A small contrastive audio-text model, trained from scratch: encoder depths [9, 18, 9].
Rows from block 5 of the text encoder of a small contrastive audio-text model, named by matrix and row number. Rows with one number belong to one neuron. Each number is 50 + 12 x the weight over its row's rms, rounded and kept within 0 to 99. All counts start at 0. After the name is the row's rms in percent of the matrix's.
After each neuron's rows are labels from the 100 texts, of 14976, where the neuron reaches its highest value: "tokens" is the input token at the peak. Only what is clearly more common there than usual is listed. The data: synthesised sound scenes: up to three everyday sounds over a background. In brackets: how many of the 100.
# fc1: MLP up (text_encoder.blocks.5.mlp.fc1.weight, 1152x192), inputs 96-191
# fc2: MLP down (text_encoder.blocks.5.mlp.fc2.weight, 192x1152, transposed), outputs 96-191

fc1.519 131:56 52 24 55 57 46 38 57 91 59 57 46 54 47 57 78 32 39 36 72 45 56 65 28 42 45 37 48 43 60 50 46 52 68 67 51 52 51 54 51 56 44 72 59 40 51 57 54 39 40 49 62 40 73 50 39 38 51 57 31 51 60 47 37 47 18 61 47 32 41 60 32 24 58 43 60 51 38 50 50 22 42 46 61 71 43 30 60 62 69 42 62 73 66 40 58
fc2.519 127:41 48 67 42 34 42 69 42 11 46 33 51 55 61 49 22 52 50 50 44 66 39 42 69 51 47 61 46 68 28 61 60 51 36 37 66 42 46 30 36 56 46 35 44 51 50 47 47 59 39 63 31 61 24 54 46 52 44 42 58 42 52 45 56 47 96 54 50 62 64 51 55 80 43 44 34 42 64 53 41 61 66 54 37 35 67 55 50 46 31 57 36 39 57 55 35
tokens: "siren" (47); "<end>" (26); "knocking" (9)

fc1.296 110:55 20 24 37 72 49 49 48 53 39 38 76 61 49 48 46 54 58 72 47 55 43 49 52 56 55 47 52 53 55 65 50 53 46 55 45 46 47 72 32 35 26 45 58 43 53 65 60 42 35 47 79 38 67 55 54 31 39 54 46 74 43 51 46 52 55 41 55 70 63 43 40 32 16 52 41 55 31 33 67 56 67 20 37 28 68 67 44 53 35 52 65 52 44 72 65
fc2.296 096:41 82 72 55 41 47 43 52 41 54 60 41 52 48 52 48 52 43 33 54 51 46 47 62 35 37 48 44 35 51 42 48 50 50 31 52 63 63 32 58 59 71 57 40 40 50 38 42 59 67 55 36 52 38 46 43 58 47 35 58 28 53 42 60 49 45 47 51 44 40 61 63 47 76 54 65 44 63 65 38 56 37 70 51 87 25 39 57 56 68 52 43 53 55 40 32
tokens: "engine" (22); "wind" (11); "helicopter" (10); "crackling" (7)

fc1.496 082:41 71 35 50 59 54 49 66 48 42 41 56 54 36 48 56 56 35 41 39 40 59 42 65 29 59 16 57 45 66 45 57 37 55 40 67 46 44 46 56 54 38 41 62 55 81 58 63 68 58 45 67 38 65 69 50 57 60 41 45 47 46 35 34 44 54 19 55 47 75 50 45 62 59 39 50 39 51 56 53 68 33 61 46 59 62 52 48 48 56 53 46 50 62 46 48
fc2.496 085:51 33 76 45 44 47 56 38 42 71 56 42 48 73 63 44 55 75 64 49 62 41 56 33 68 41 81 40 56 23 53 52 61 43 53 29 48 59 45 56 42 62 53 35 39 21 49 29 35 43 47 33 62 37 34 61 45 39 58 55 45 55 60 66 58 54 70 39 61 36 42 54 55 48 52 46 53 47 42 49 35 65 35 55 48 42 47 47 52 53 48 50 47 44 55 49
tokens: "explosion" (71); "<end>" (21)

fc1.8 099:40 47 63 65 53 42 48 59 36 30 38 38 51 29 49 57 50 62 38 56 75 79 54 55 61 70 63 55 73 45 60 40 70 33 46 42 46 41 62 19 49 61 27 35 57 36 56 52 48 50 39 46 46 52 42 48 47 57 49 24 38 54 44 47 44 58 63 61 47 67 64 31 51 64 46 55 67 46 40 62 49 49 45 30 33 36 48 72 36 60 55 46 50 39 65 77
fc2.8 103:51 48 34 46 53 61 46 44 61 63 62 55 38 65 56 53 45 37 62 41 26 37 47 37 48 29 32 28 34 48 38 56 40 66 51 46 61 65 41 69 47 46 69 51 46 73 29 36 48 54 60 57 54 55 60 51 54 43 52 83 69 41 48 51 45 25 40 52 55 33 46 65 40 38 70 45 34 65 61 41 49 55 63 55 81 58 48 29 61 39 48 48 60 52 34 25
tokens: "whistle" (22); "room" (11)

fc1.119 103:29 50 57 42 43 56 42 75 29 47 62 67 63 48 59 42 55 61 41 45 58 57 54 52 61 37 50 55 50 59 35 33 57 63 48 50 37 65 42 53 56 63 38 52 41 51 59 53 48 55 63 48 70 45 51 66 55 55 76 67 45 20 49 50 33 50 47 49 37 29 51 61 64 60 72 43 30 46 55 44 56 63 51 44 85 51 39 34 47 47 37 76 46 43 28 52
fc2.119 075:71 49 43 60 65 47 65 33 70 67 35 30 42 59 44 56 39 38 52 59 39 47 48 38 43 63 55 52 45 49 61 67 45 30 43 44 64 31 60 48 49 46 56 55 52 48 42 44 53 42 46 55 35 55 40 40 47 44 33 47 52 80 53 50 62 50 53 44 64 66 63 44 48 50 27 57 57 58 44 53 31 49 47 55 01 45 56 76 44 59 53 26 51 67 63 49
tokens: "siren" (58); "<end>" (24)

fc1.377 080:40 35 24 65 51 55 40 65 51 78 53 32 51 41 53 75 43 40 41 43 65 78 56 34 45 39 44 65 39 54 33 62 37 57 48 57 23 44 65 47 49 60 55 57 43 36 51 58 40 55 61 54 60 55 57 66 44 60 51 34 53 65 65 46 55 27 47 45 50 49 58 45 65 55 52 53 45 41 56 47 66 44 46 29 63 64 48 65 40 38 31 50 73 57 47 56
fc2.377 081:58 72 51 58 58 57 68 49 67 49 33 63 59 48 34 39 48 38 41 58 34 20 38 60 29 55 64 15 46 48 54 39 54 49 66 37 74 61 54 54 52 52 39 32 64 71 44 48 61 42 52 49 32 41 51 57 43 45 33 70 52 55 48 71 59 59 48 63 68 59 61 49 41 59 63 38 48 25 47 76 50 71 58 68 48 56 49 52 46 51 44 62 26 50 49 51
tokens: "creak" (39); "whistle" (37); "mooing" (11)

fc1.155 099:54 42 32 52 60 53 47 55 57 50 67 52 35 67 56 59 52 57 42 43 65 35 60 54 28 61 54 33 71 55 54 52 42 75 58 52 50 52 70 48 46 44 27 73 51 42 73 50 22 50 59 65 25 76 38 41 62 37 62 49 34 38 46 38 58 43 47 83 38 35 49 45 32 38 45 43 67 40 58 58 55 47 40 28 50 38 53 62 40 44 64 38 60 54 47 55
fc2.155 080:41 49 65 55 40 52 61 41 47 39 45 53 64 49 30 52 54 29 51 57 45 56 48 57 73 46 29 58 31 53 37 43 59 37 48 46 53 37 33 55 63 56 76 30 46 51 34 56 73 43 42 26 65 35 66 65 32 70 40 67 73 61 47 53 47 62 45 22 72 70 56 60 62 55 61 57 30 56 44 54 51 38 55 79 63 46 51 37 63 42 45 58 40 38 47 43
tokens: "explosion" (82); "thunder" (7)

fc1.53 124:61 48 46 55 55 51 48 63 54 45 54 40 36 63 52 53 71 59 30 61 45 44 54 61 57 65 56 61 59 72 60 50 29 54 33 46 52 63 58 32 51 57 40 35 43 42 44 65 41 53 48 49 48 48 48 34 48 68 45 46 62 37 59 67 38 48 29 64 34 51 48 72 50 57 59 53 45 66 09 34 63 48 59 56 30 40 61 40 65 48 24 43 55 51 38 44
fc2.53 128:46 56 52 52 40 56 45 26 45 53 46 56 66 40 52 45 21 56 56 28 50 60 54 39 41 40 38 36 34 27 45 62 72 47 62 56 43 46 50 62 61 46 50 59 61 59 46 43 62 46 51 46 58 50 47 64 51 52 46 43 32 57 46 26 50 51 74 32 68 45 62 25 54 44 40 41 56 36 86 67 50 48 47 42 67 69 39 63 28 47 76 62 38 50 51 59
tokens: "creak" (40); "drop" (22); "over" (17)

fc1.197 061:53 87 35 65 44 55 72 49 53 67 40 38 43 45 62 60 42 32 37 44 58 50 61 44 38 35 60 66 56 45 37 62 41 27 42 51 38 43 59 35 56 47 56 45 53 34 52 41 74 54 34 52 39 47 75 57 34 54 21 71 68 60 47 68 74 59 40 71 50 40 50 58 62 38 47 52 47 26 39 45 48 53 60 47 38 63 47 70 35 70 51 60 59 36 54 58
fc2.197 075:33 83 55 67 56 56 42 43 59 49 43 67 59 50 60 50 17 45 45 46 57 55 29 46 24 43 61 37 56 58 50 34 38 39 58 55 42 51 59 42 53 50 55 48 62 45 53 58 60 52 36 46 43 49 52 49 38 66 27 52 62 56 42 52 81 53 31 48 59 53 64 47 58 35 41 39 49 33 70 61 32 57 68 59 42 54 52 63 51 48 58 68 41 36 73 57
tokens: "creak" (100)

fc1.699 106:68 68 40 46 61 42 45 42 50 41 35 45 44 43 50 44 55 39 55 29 56 40 45 39 30 51 74 45 47 42 46 42 57 30 26 39 59 47 47 46 71 28 69 49 63 77 47 59 64 23 39 46 45 45 56 55 65 35 62 43 43 60 43 52 47 60 54 46 49 43 61 55 65 52 57 46 55 52 67 48 51 40 55 29 35 49 44 39 44 70 64 47 58 45 54 38
fc2.699 120:33 38 62 44 45 62 54 61 55 47 68 55 49 47 56 57 52 72 50 72 43 65 50 54 55 44 25 54 55 50 50 58 49 62 73 51 35 64 58 48 21 72 35 49 41 36 43 43 38 64 56 56 50 58 48 43 46 65 32 54 46 36 50 54 43 40 51 59 50 56 37 42 33 56 44 64 44 36 37 48 57 53 53 62 62 59 57 63 54 29 43 52 46 58 58 67
tokens: "over" (25); "reverberant" (15); "applause" (8)

fc1.52 065:62 52 26 50 56 75 39 52 64 45 57 46 45 57 64 59 56 41 51 54 44 49 52 59 52 50 46 68 39 40 33 59 38 33 62 43 49 47 33 61 56 30 61 57 50 63 42 44 60 58 57 75 25 34 52 49 56 55 48 72 58 58 46 49 68 59 42 61 62 67 49 07 55 57 42 62 37 38 42 59 51 31 32 41 42 77 68 72 50 51 43 56 65 67 67 70
fc2.52 064:36 36 67 55 47 36 64 59 37 58 47 48 71 40 61 52 51 67 62 31 53 45 41 43 43 49 47 30 57 52 70 40 55 52 33 50 44 53 61 43 43 54 38 41 60 43 60 58 44 49 44 18 68 57 56 41 54 31 33 42 44 32 55 52 31 40 51 41 32 50 58 85 45 49 39 46 59 58 35 48 45 64 52 55 40 36 40 26 56 58 66 45 31 26 39 28
tokens: "<end>" (32); "reverberant" (11); "quiet" (11); "thin" (7)

fc1.767 124:52 59 57 31 56 24 42 56 24 47 53 40 50 55 59 55 52 47 47 46 28 43 58 46 50 42 69 48 61 54 39 63 33 69 14 63 49 49 49 51 38 68 51 53 58 50 40 41 57 58 45 61 62 29 56 49 61 37 39 56 28 40 57 63 62 44 55 50 37 47 56 50 72 51 74 43 49 53 64 50 54 55 57 44 56 40 60 41 62 30 23 70 38 55 55 48
fc2.767 125:50 41 35 59 48 77 56 45 72 48 48 51 56 30 34 49 43 43 50 61 70 58 33 51 52 66 32 51 49 41 63 43 60 29 76 44 53 44 63 48 60 37 62 51 43 50 60 64 39 49 50 31 42 68 42 47 37 72 58 47 71 60 40 37 37 52 52 50 61 51 49 59 23 43 25 59 54 45 37 49 50 43 55 52 39 63 45 65 35 70 79 45 65 52 49 51
tokens: "over" (14); "rain" (10); "fire" (8)

fc1.410 141:30 60 59 38 46 46 41 63 50 45 60 60 59 42 59 45 47 55 59 55 42 35 41 52 65 69 68 50 42 65 27 35 54 58 39 50 51 52 56 33 43 58 51 40 38 54 43 62 55 46 58 33 62 55 50 52 50 72 61 53 36 46 58 71 22 58 40 24 45 55 42 57 51 47 79 56 38 33 37 44 60 61 65 64 52 32 32 38 67 33 29 66 36 36 64 42
fc2.410 153:76 40 45 51 64 57 44 45 52 58 42 45 37 59 35 51 48 44 36 56 40 75 59 48 38 33 37 47 61 46 67 68 47 33 59 52 45 70 46 59 53 42 46 67 52 43 52 44 47 58 52 65 42 44 48 46 48 33 43 41 57 58 46 30 69 45 77 76 54 52 62 49 49 53 23 52 51 69 51 52 34 47 43 29 48 71 59 67 40 60 62 34 58 71 37 54
tokens: "siren" (38); "reverberant" (7)

fc1.530 120:43 47 40 56 55 38 66 52 58 48 43 55 47 50 65 44 47 50 44 59 67 32 50 56 47 57 69 48 56 55 37 62 38 43 38 49 70 37 56 46 55 33 41 59 42 51 57 49 42 41 42 57 47 55 67 63 64 36 42 47 58 40 64 57 46 66 36 58 38 52 56 40 57 52 41 42 35 41 33 37 47 48 40 46 27 32 62 55 51 38 45 49 43 70 62 71
fc2.530 134:47 67 58 58 43 50 33 49 46 48 47 43 61 51 42 57 43 51 39 41 38 67 52 43 44 36 22 37 38 43 66 42 62 60 51 43 30 56 47 47 44 65 54 41 63 51 38 60 58 61 66 38 48 50 35 33 27 61 50 61 40 62 47 44 47 26 60 39 74 44 56 62 46 45 65 55 59 59 67 65 56 44 62 52 78 52 37 50 45 54 70 54 58 38 47 28
tokens: "creak" (61); "whistle" (21)

fc1.326 113:51 37 73 62 46 39 71 61 64 41 69 79 73 30 57 67 53 58 64 50 65 38 47 44 51 59 57 56 40 57 41 39 44 46 61 57 59 53 47 42 44 63 49 47 51 51 56 45 58 46 43 42 54 74 56 46 35 53 73 55 49 53 63 42 43 41 52 34 34 60 48 35 44 45 56 72 44 42 25 48 53 65 44 50 55 38 68 47 66 38 59 57 51 30 49 34
fc2.326 114:54 59 27 45 63 60 26 35 28 40 32 33 20 64 46 40 46 36 34 53 36 60 48 52 49 33 52 42 55 47 54 63 52 50 42 42 41 57 51 49 62 30 63 60 44 47 37 57 44 49 64 60 51 24 56 48 64 48 24 44 52 49 42 56 57 55 52 66 69 39 41 59 48 55 45 35 47 64 71 54 53 41 56 43 56 65 36 44 36 49 36 54 49 71 44 57
tokens: "over" (21); "engine" (7)

fc1.48 063:51 62 53 50 61 60 59 42 66 66 39 49 70 44 53 48 31 50 63 56 46 59 38 30 46 62 58 51 55 57 48 43 27 36 53 57 51 68 69 49 58 46 43 77 46 54 74 40 62 54 46 41 60 76 46 31 54 43 33 75 52 52 32 36 73 32 55 63 53 29 67 66 74 62 54 45 47 24 62 47 70 43 55 37 51 53 68 51 48 53 40 78 52 28 50 38
fc2.48 072:37 22 60 61 55 78 60 54 51 53 39 24 50 60 75 66 40 39 36 45 48 62 24 44 46 47 57 55 37 51 46 61 44 59 43 41 43 46 67 77 59 41 63 41 23 44 57 48 32 44 35 23 37 44 47 44 33 51 41 65 28 59 56 52 61 62 39 48 39 40 67 45 44 50 56 44 46 49 65 64 48 72 63 57 48 36 52 48 53 59 53 29 36 58 43 62
tokens: "whistle" (42); "<end>" (32); "meowing" (10); "thin" (8)

fc1.308 140:43 43 52 72 44 76 24 77 54 58 70 33 53 49 65 57 47 42 50 60 46 42 62 56 63 57 54 48 51 46 42 54 35 63 75 58 56 56 72 58 63 41 33 53 34 58 43 58 43 55 57 61 59 52 54 53 35 39 26 43 53 46 68 61 51 41 46 71 28 39 45 52 56 60 59 69 50 65 53 49 55 36 37 47 38 42 35 84 57 62 41 30 60 58 40 70
fc2.308 143:52 46 60 32 60 23 77 30 45 50 32 56 48 56 43 47 42 53 56 31 49 73 49 56 41 50 40 51 47 54 59 46 53 28 23 43 48 40 40 44 51 55 61 51 63 50 57 29 57 45 49 39 44 52 45 48 56 63 69 55 44 51 34 35 45 50 60 19 68 63 55 57 50 41 43 34 52 47 54 50 35 61 57 44 72 54 66 17 31 47 62 66 41 53 62 34
tokens: "creak" (25); "room" (18); "fly" (11)

fc1.260 057:41 42 52 61 31 70 44 44 49 60 38 56 47 50 48 49 58 53 30 46 40 42 45 43 42 43 54 43 38 33 66 52 61 52 71 49 48 43 31 51 52 49 72 56 50 40 68 57 28 42 72 71 73 46 22 59 58 39 43 25 53 64 45 42 45 47 64 67 51 24 60 60 53 53 72 61 42 39 56 37 46 53 61 46 65 42 42 42 57 68 75 18 49 43 55 38
fc2.260 052:62 55 57 59 59 24 45 56 51 49 56 50 42 61 54 48 49 43 62 65 63 54 50 66 61 54 48 54 54 68 34 53 44 54 29 48 55 52 73 58 43 53 45 31 48 58 35 44 67 49 21 25 33 54 78 48 49 52 58 80 49 29 48 70 55 57 34 36 53 61 36 36 32 55 32 34 51 64 42 63 48 50 35 52 35 56 73 62 40 31 28 73 48 52 49 59
tokens: "whistle" (94)

fc1.191 124:75 58 41 46 50 48 61 67 66 54 46 59 52 49 64 48 38 42 49 53 64 23 56 50 59 45 23 81 56 38 54 56 28 45 41 46 53 50 63 48 56 39 64 52 51 35 41 45 60 64 37 54 37 47 53 45 40 43 42 44 84 23 40 61 53 36 29 66 67 43 56 54 41 54 38 49 62 49 27 68 57 33 47 32 46 57 43 67 45 64 70 37 46 54 53 53
fc2.191 130:24 47 57 50 43 53 35 26 40 41 55 46 57 51 43 59 56 57 51 34 37 73 46 48 38 55 61 20 36 54 46 49 61 50 57 56 54 53 33 58 43 54 40 39 57 60 62 61 35 42 65 45 54 50 52 52 74 56 45 58 21 69 55 41 41 67 63 40 32 55 46 48 65 47 61 52 35 43 64 41 42 58 60 64 48 54 60 48 51 37 30 68 62 45 53 48
tokens: "over" (26); "clock" (9); "typing" (8)

fc1.422 080:45 55 35 59 31 29 56 63 67 54 42 48 53 37 35 55 46 35 60 49 86 60 41 32 32 58 65 66 47 41 70 49 63 48 39 49 42 61 63 42 30 46 56 35 41 35 58 39 50 47 50 50 33 53 26 50 36 65 58 79 47 53 39 61 50 59 56 60 62 49 47 52 34 58 76 59 45 34 67 55 57 59 52 71 57 59 36 50 39 56 44 31 53 52 58 56
fc2.422 076:38 29 66 46 44 53 50 39 43 42 60 55 46 48 62 53 54 44 43 50 52 52 52 72 57 41 29 53 27 44 36 53 32 51 59 66 56 61 35 46 53 42 47 44 55 35 49 52 69 36 61 44 57 51 59 28 49 31 49 46 61 47 56 61 84 40 44 40 27 44 61 56 67 68 36 69 44 63 40 31 35 37 41 61 54 59 47 36 71 56 45 50 51 74 42 55
tokens: "<end>" (76); "quiet" (7)

fc1.199 116:64 39 52 55 50 65 55 62 55 44 39 65 60 30 36 55 17 54 49 49 54 38 59 56 54 48 79 47 39 51 56 57 25 65 57 47 55 47 54 47 40 52 61 44 81 19 26 64 53 42 53 53 44 42 43 59 33 66 33 49 51 49 47 42 52 49 59 48 47 47 43 44 39 25 57 65 40 38 45 57 43 54 57 50 56 56 61 33 63 45 55 68 57 43 54 42
fc2.199 110:41 62 33 58 50 40 33 37 46 64 52 47 39 69 53 31 74 54 50 54 46 57 50 41 52 46 22 56 64 48 48 48 82 38 33 50 35 59 44 47 49 45 49 53 22 83 50 31 41 60 46 40 60 62 61 48 62 31 49 47 39 40 53 67 36 46 37 62 47 58 64 60 57 58 49 36 46 50 56 40 61 40 43 66 57 51 45 80 44 44 44 47 38 59 44 58
tokens: "whistle" (93)

fc1.218 087:54 45 48 67 53 69 59 49 56 31 58 71 50 57 59 68 54 44 54 43 66 59 53 46 69 59 51 47 50 50 34 49 57 44 54 65 57 67 46 62 48 34 45 64 35 30 61 39 37 48 45 59 59 75 44 33 37 46 54 42 53 42 50 56 46 58 65 50 56 48 58 55 52 24 55 60 45 44 41 51 60 68 41 59 53 62 44 70 42 46 26 52 32 50 46 66
fc2.218 080:42 56 52 47 45 23 41 52 54 62 55 38 41 42 36 30 44 53 47 54 37 51 49 57 23 34 45 52 60 40 69 53 55 45 42 26 43 32 58 33 45 65 53 32 59 68 27 54 62 57 57 44 56 29 60 64 64 54 50 64 51 47 60 41 54 34 45 56 41 59 42 56 39 71 52 50 39 63 60 58 42 24 56 33 65 36 64 31 56 41 66 49 61 47 51 38
tokens: "<end>" (23); "then" (18); "over" (17); "coughing" (11)

fc1.703 109:47 62 55 53 67 85 39 51 69 47 76 64 63 43 30 53 52 40 40 57 44 78 38 58 50 39 32 57 55 37 72 42 35 41 51 35 43 45 36 58 51 41 29 49 43 46 50 41 54 62 35 33 40 36 62 70 35 50 47 46 42 62 50 56 45 19 49 39 19 32 63 69 35 62 61 73 59 42 45 39 17 54 39 63 41 36 43 61 49 62 60 57 62 48 52 62
fc2.703 085:44 56 45 43 21 37 51 72 60 50 21 40 59 61 61 51 42 26 48 53 60 33 43 41 59 60 52 41 37 74 56 61 65 55 62 51 43 58 47 53 33 19 58 45 46 48 55 43 30 57 63 55 53 75 50 34 57 60 52 52 63 44 45 48 58 80 60 64 66 74 51 52 54 45 40 46 41 48 53 80 66 60 66 38 53 55 59 60 61 46 49 45 14 53 26 46
tokens: "whistle" (72); "glass" (25)

fc1.738 125:45 83 47 18 57 54 65 42 56 29 44 52 35 57 40 33 17 33 49 57 30 30 53 61 32 57 47 34 41 52 50 55 42 55 38 36 54 52 58 45 50 38 82 49 43 55 34 56 47 52 56 50 20 59 59 45 28 60 54 49 47 48 51 62 27 47 51 51 59 50 26 48 34 40 48 64 59 38 54 42 61 53 37 60 24 72 41 41 54 37 60 63 51 50 54 62
fc2.738 118:51 28 58 72 34 48 39 62 50 81 68 51 78 42 63 55 79 63 52 42 53 69 51 44 60 39 62 64 69 37 48 43 59 42 58 65 57 62 48 52 46 65 32 55 60 50 54 55 56 52 46 52 68 55 46 65 85 37 40 44 58 48 43 48 71 44 48 67 39 57 69 42 59 56 41 35 42 49 43 54 37 37 69 52 73 40 54 68 52 65 43 34 54 49 46 41
tokens: "engine" (13); "rain" (12); "applause" (8); "clock" (8)

fc1.537 054:49 57 34 67 43 44 35 43 53 49 48 37 59 44 71 48 61 49 51 45 51 47 65 60 16 37 29 20 59 41 56 60 27 67 55 46 59 33 75 50 44 43 54 79 70 53 60 57 63 76 59 42 39 40 63 50 64 60 53 42 42 58 67 37 39 30 35 78 41 39 51 48 48 65 48 59 46 55 51 61 66 42 45 47 49 38 64 64 52 57 50 58 52 56 41 67
fc2.537 062:39 39 70 33 50 48 71 51 34 56 56 54 64 60 37 52 46 52 38 77 75 50 32 37 71 51 79 71 42 43 48 36 65 55 39 46 47 66 40 63 48 49 30 39 51 29 55 46 38 43 35 47 54 71 36 44 19 49 50 62 45 51 33 75 55 70 50 20 70 59 66 44 62 40 59 34 51 33 49 42 33 55 61 66 59 65 35 39 31 37 44 39 39 57 74 46
tokens: "<end>" (19); "thin" (15); "muffled" (7)

fc1.408 121:52 41 30 46 53 29 26 59 54 33 77 51 36 66 51 44 38 44 52 49 60 51 37 53 69 45 45 46 48 59 64 58 50 61 62 32 75 32 30 38 37 53 44 61 63 57 50 36 52 24 33 39 50 37 45 40 45 49 57 53 62 33 56 50 71 70 48 46 60 44 32 31 65 48 70 40 53 45 71 30 56 51 56 26 49 37 40 59 44 46 54 59 59 47 79 35
fc2.408 108:46 60 62 43 47 77 74 36 48 60 32 60 58 41 44 53 60 55 50 47 50 40 62 50 29 58 50 59 50 38 37 49 45 50 30 62 21 67 73 52 62 47 52 37 36 43 52 54 42 75 57 54 46 72 57 63 49 60 55 53 39 68 51 53 27 33 48 62 32 39 72 72 36 54 32 59 46 53 33 60 42 53 41 65 48 61 53 48 53 47 51 48 53 47 20 64
tokens: "siren" (25); "room" (17); "quiet" (13); "doorbell" (7)

fc1.170 118:55 73 44 70 49 54 61 36 41 50 62 59 34 46 56 64 58 52 55 56 49 57 62 41 61 35 44 43 58 65 36 44 39 63 44 52 37 58 59 54 53 45 21 42 51 65 74 62 45 60 49 53 47 49 41 60 72 41 25 59 33 43 44 53 58 60 61 32 51 31 52 50 37 50 55 42 52 41 38 58 44 64 27 80 79 41 57 47 55 37 53 44 47 40 57 64
fc2.170 112:52 21 48 35 43 47 41 62 59 51 47 36 58 58 54 32 49 53 56 40 44 42 44 56 39 65 56 60 39 37 52 58 66 37 52 49 53 37 38 40 59 54 68 54 55 45 22 46 69 38 51 48 48 52 65 46 34 55 71 52 58 50 58 43 43 51 40 79 51 68 43 52 65 36 54 62 47 53 65 39 68 35 79 23 20 59 47 56 42 55 38 59 57 59 60 36
tokens: "<end>" (24); "quiet" (23); "hammering" (9); "barking" (7)

fc1.441 067:36 60 62 69 31 59 67 59 44 68 54 43 69 60 64 50 50 38 29 68 39 47 31 38 42 60 44 55 45 48 53 56 40 44 54 47 59 29 48 53 74 37 50 31 31 55 58 33 41 40 63 64 53 33 49 56 54 44 75 55 44 45 45 48 62 56 56 25 26 32 38 28 63 44 39 46 49 58 53 22 40 34 46 53 46 49 50 53 56 76 73 22 47 50 59 54
fc2.441 069:58 30 46 48 62 40 34 47 52 40 40 60 39 49 43 57 41 74 74 29 65 40 62 58 53 41 42 58 43 54 49 47 46 47 49 49 41 62 59 52 37 66 66 58 68 51 44 75 57 45 44 31 59 45 64 49 53 61 30 35 50 45 48 49 45 53 60 69 74 71 54 71 33 59 57 53 51 44 53 78 47 70 57 50 55 56 39 50 58 28 20 73 37 72 42 48
tokens: "creak" (28); "<end>" (21); "snoring" (9)

fc1.22 117:64 28 49 56 30 53 41 63 90 69 54 54 70 52 57 53 52 57 47 63 53 46 51 60 66 58 47 56 38 31 59 32 44 70 32 46 46 45 53 42 41 65 53 55 49 44 68 68 33 57 62 49 62 58 56 54 38 65 41 67 72 45 32 43 43 59 36 62 41 43 51 73 29 58 54 51 56 33 41 58 55 42 37 65 46 44 60 43 50 46 62 53 38 39 67 68
fc2.22 122:33 72 56 42 64 45 53 40 14 40 41 54 26 53 42 39 44 40 57 43 46 42 48 39 33 44 57 47 57 81 43 66 51 25 57 48 55 46 46 56 66 38 40 44 53 54 37 38 57 46 38 56 48 47 42 47 48 37 52 37 26 53 57 63 62 42 46 38 64 57 53 41 64 49 44 49 56 73 61 43 35 58 57 42 62 51 42 63 54 55 43 52 51 57 28 40
tokens: "explosion" (76)

fc1.378 069:50 45 48 37 43 57 37 46 41 71 63 48 39 70 40 39 35 72 53 32 60 43 65 74 29 32 40 61 48 54 51 49 60 56 50 27 33 48 57 43 65 46 48 34 75 42 66 19 37 31 57 29 36 35 56 46 46 54 58 66 70 57 55 40 57 58 47 57 57 45 48 44 53 59 52 41 70 36 27 46 50 44 49 40 56 40 55 66 66 77 61 24 51 76 32 65
fc2.378 071:45 49 50 47 56 48 58 43 60 27 39 53 61 29 53 57 49 27 36 50 56 54 21 23 68 58 56 34 50 47 53 51 51 49 52 61 60 43 45 55 46 53 51 63 26 45 54 77 64 60 60 64 60 62 38 49 43 57 46 42 28 42 46 57 33 54 53 28 48 45 55 47 51 41 57 67 39 54 76 65 35 53 53 70 35 63 46 35 31 18 45 86 48 23 51 34
tokens: "over" (13); "buzz" (10); "room" (9)

fc1.380 071:43 30 68 48 42 57 44 50 55 64 55 45 46 39 44 50 24 44 54 44 39 45 62 65 55 62 62 60 60 40 49 42 33 53 36 41 52 41 46 52 57 53 46 55 43 53 41 51 68 54 50 48 42 51 64 60 32 66 59 37 55 35 39 46 31 45 57 53 53 56 63 51 33 54 59 68 31 63 37 53 36 45 55 40 51 51 38 54 40 52 61 79 67 57 31 35
fc2.380 076:51 59 38 42 49 39 52 53 47 38 49 53 60 57 55 45 61 62 50 59 59 47 19 22 50 48 39 42 41 68 55 55 58 33 51 61 44 50 51 40 47 41 53 59 47 47 42 40 30 46 32 44 61 63 36 42 63 35 48 47 49 69 54 66 69 44 41 43 47 49 53 44 74 31 46 27 52 36 71 49 60 68 58 58 58 51 63 48 57 53 42 28 27 34 70 68
tokens: "creak" (70); "whistle" (29)

fc1.112 131:46 46 52 73 49 49 36 61 54 33 45 48 60 58 42 33 54 36 53 52 57 70 52 44 51 62 59 59 48 68 50 49 46 55 48 42 42 63 49 59 57 36 34 45 49 40 52 64 50 41 60 48 39 31 47 51 58 76 42 44 44 40 63 55 57 60 48 44 53 61 65 44 40 38 62 48 62 49 26 42 49 61 55 53 49 39 56 60 55 44 23 33 27 61 63 48
fc2.112 122:45 58 41 30 41 46 56 40 55 60 61 55 45 41 60 61 46 66 40 49 41 25 64 60 41 45 42 40 50 45 38 55 61 44 56 46 55 37 55 43 42 75 62 56 56 70 52 39 54 61 36 59 63 72 49 43 39 27 60 55 53 56 43 47 43 38 57 47 42 38 47 68 54 67 48 58 38 36 73 61 52 50 45 41 62 62 37 41 49 43 69 58 63 41 38 38
tokens: "room" (18); "<end>" (17); "over" (16); "typing" (10)

fc1.276 090:53 54 28 51 51 43 49 22 50 68 48 47 36 41 60 56 70 35 47 80 52 60 63 65 24 48 65 38 58 54 40 61 40 37 72 46 41 29 52 45 51 59 52 64 19 50 70 53 48 25 49 58 27 40 54 45 39 45 53 46 22 47 56 47 58 31 53 75 45 36 69 34 62 51 67 56 26 52 36 54 54 66 72 43 40 63 36 69 73 53 44 53 51 46 59 56
fc2.276 075:51 67 69 63 14 45 50 58 57 45 51 41 72 74 48 53 55 46 56 49 47 51 51 33 62 46 33 50 51 73 64 51 54 71 56 69 52 62 35 53 33 22 57 39 76 44 64 46 49 46 53 36 74 49 43 50 60 49 50 46 40 41 54 45 45 62 39 37 50 55 42 80 64 47 37 43 62 37 58 44 59 46 41 49 62 31 41 30 35 54 56 60 48 52 47 59
tokens: "siren" (63); "laughter" (22)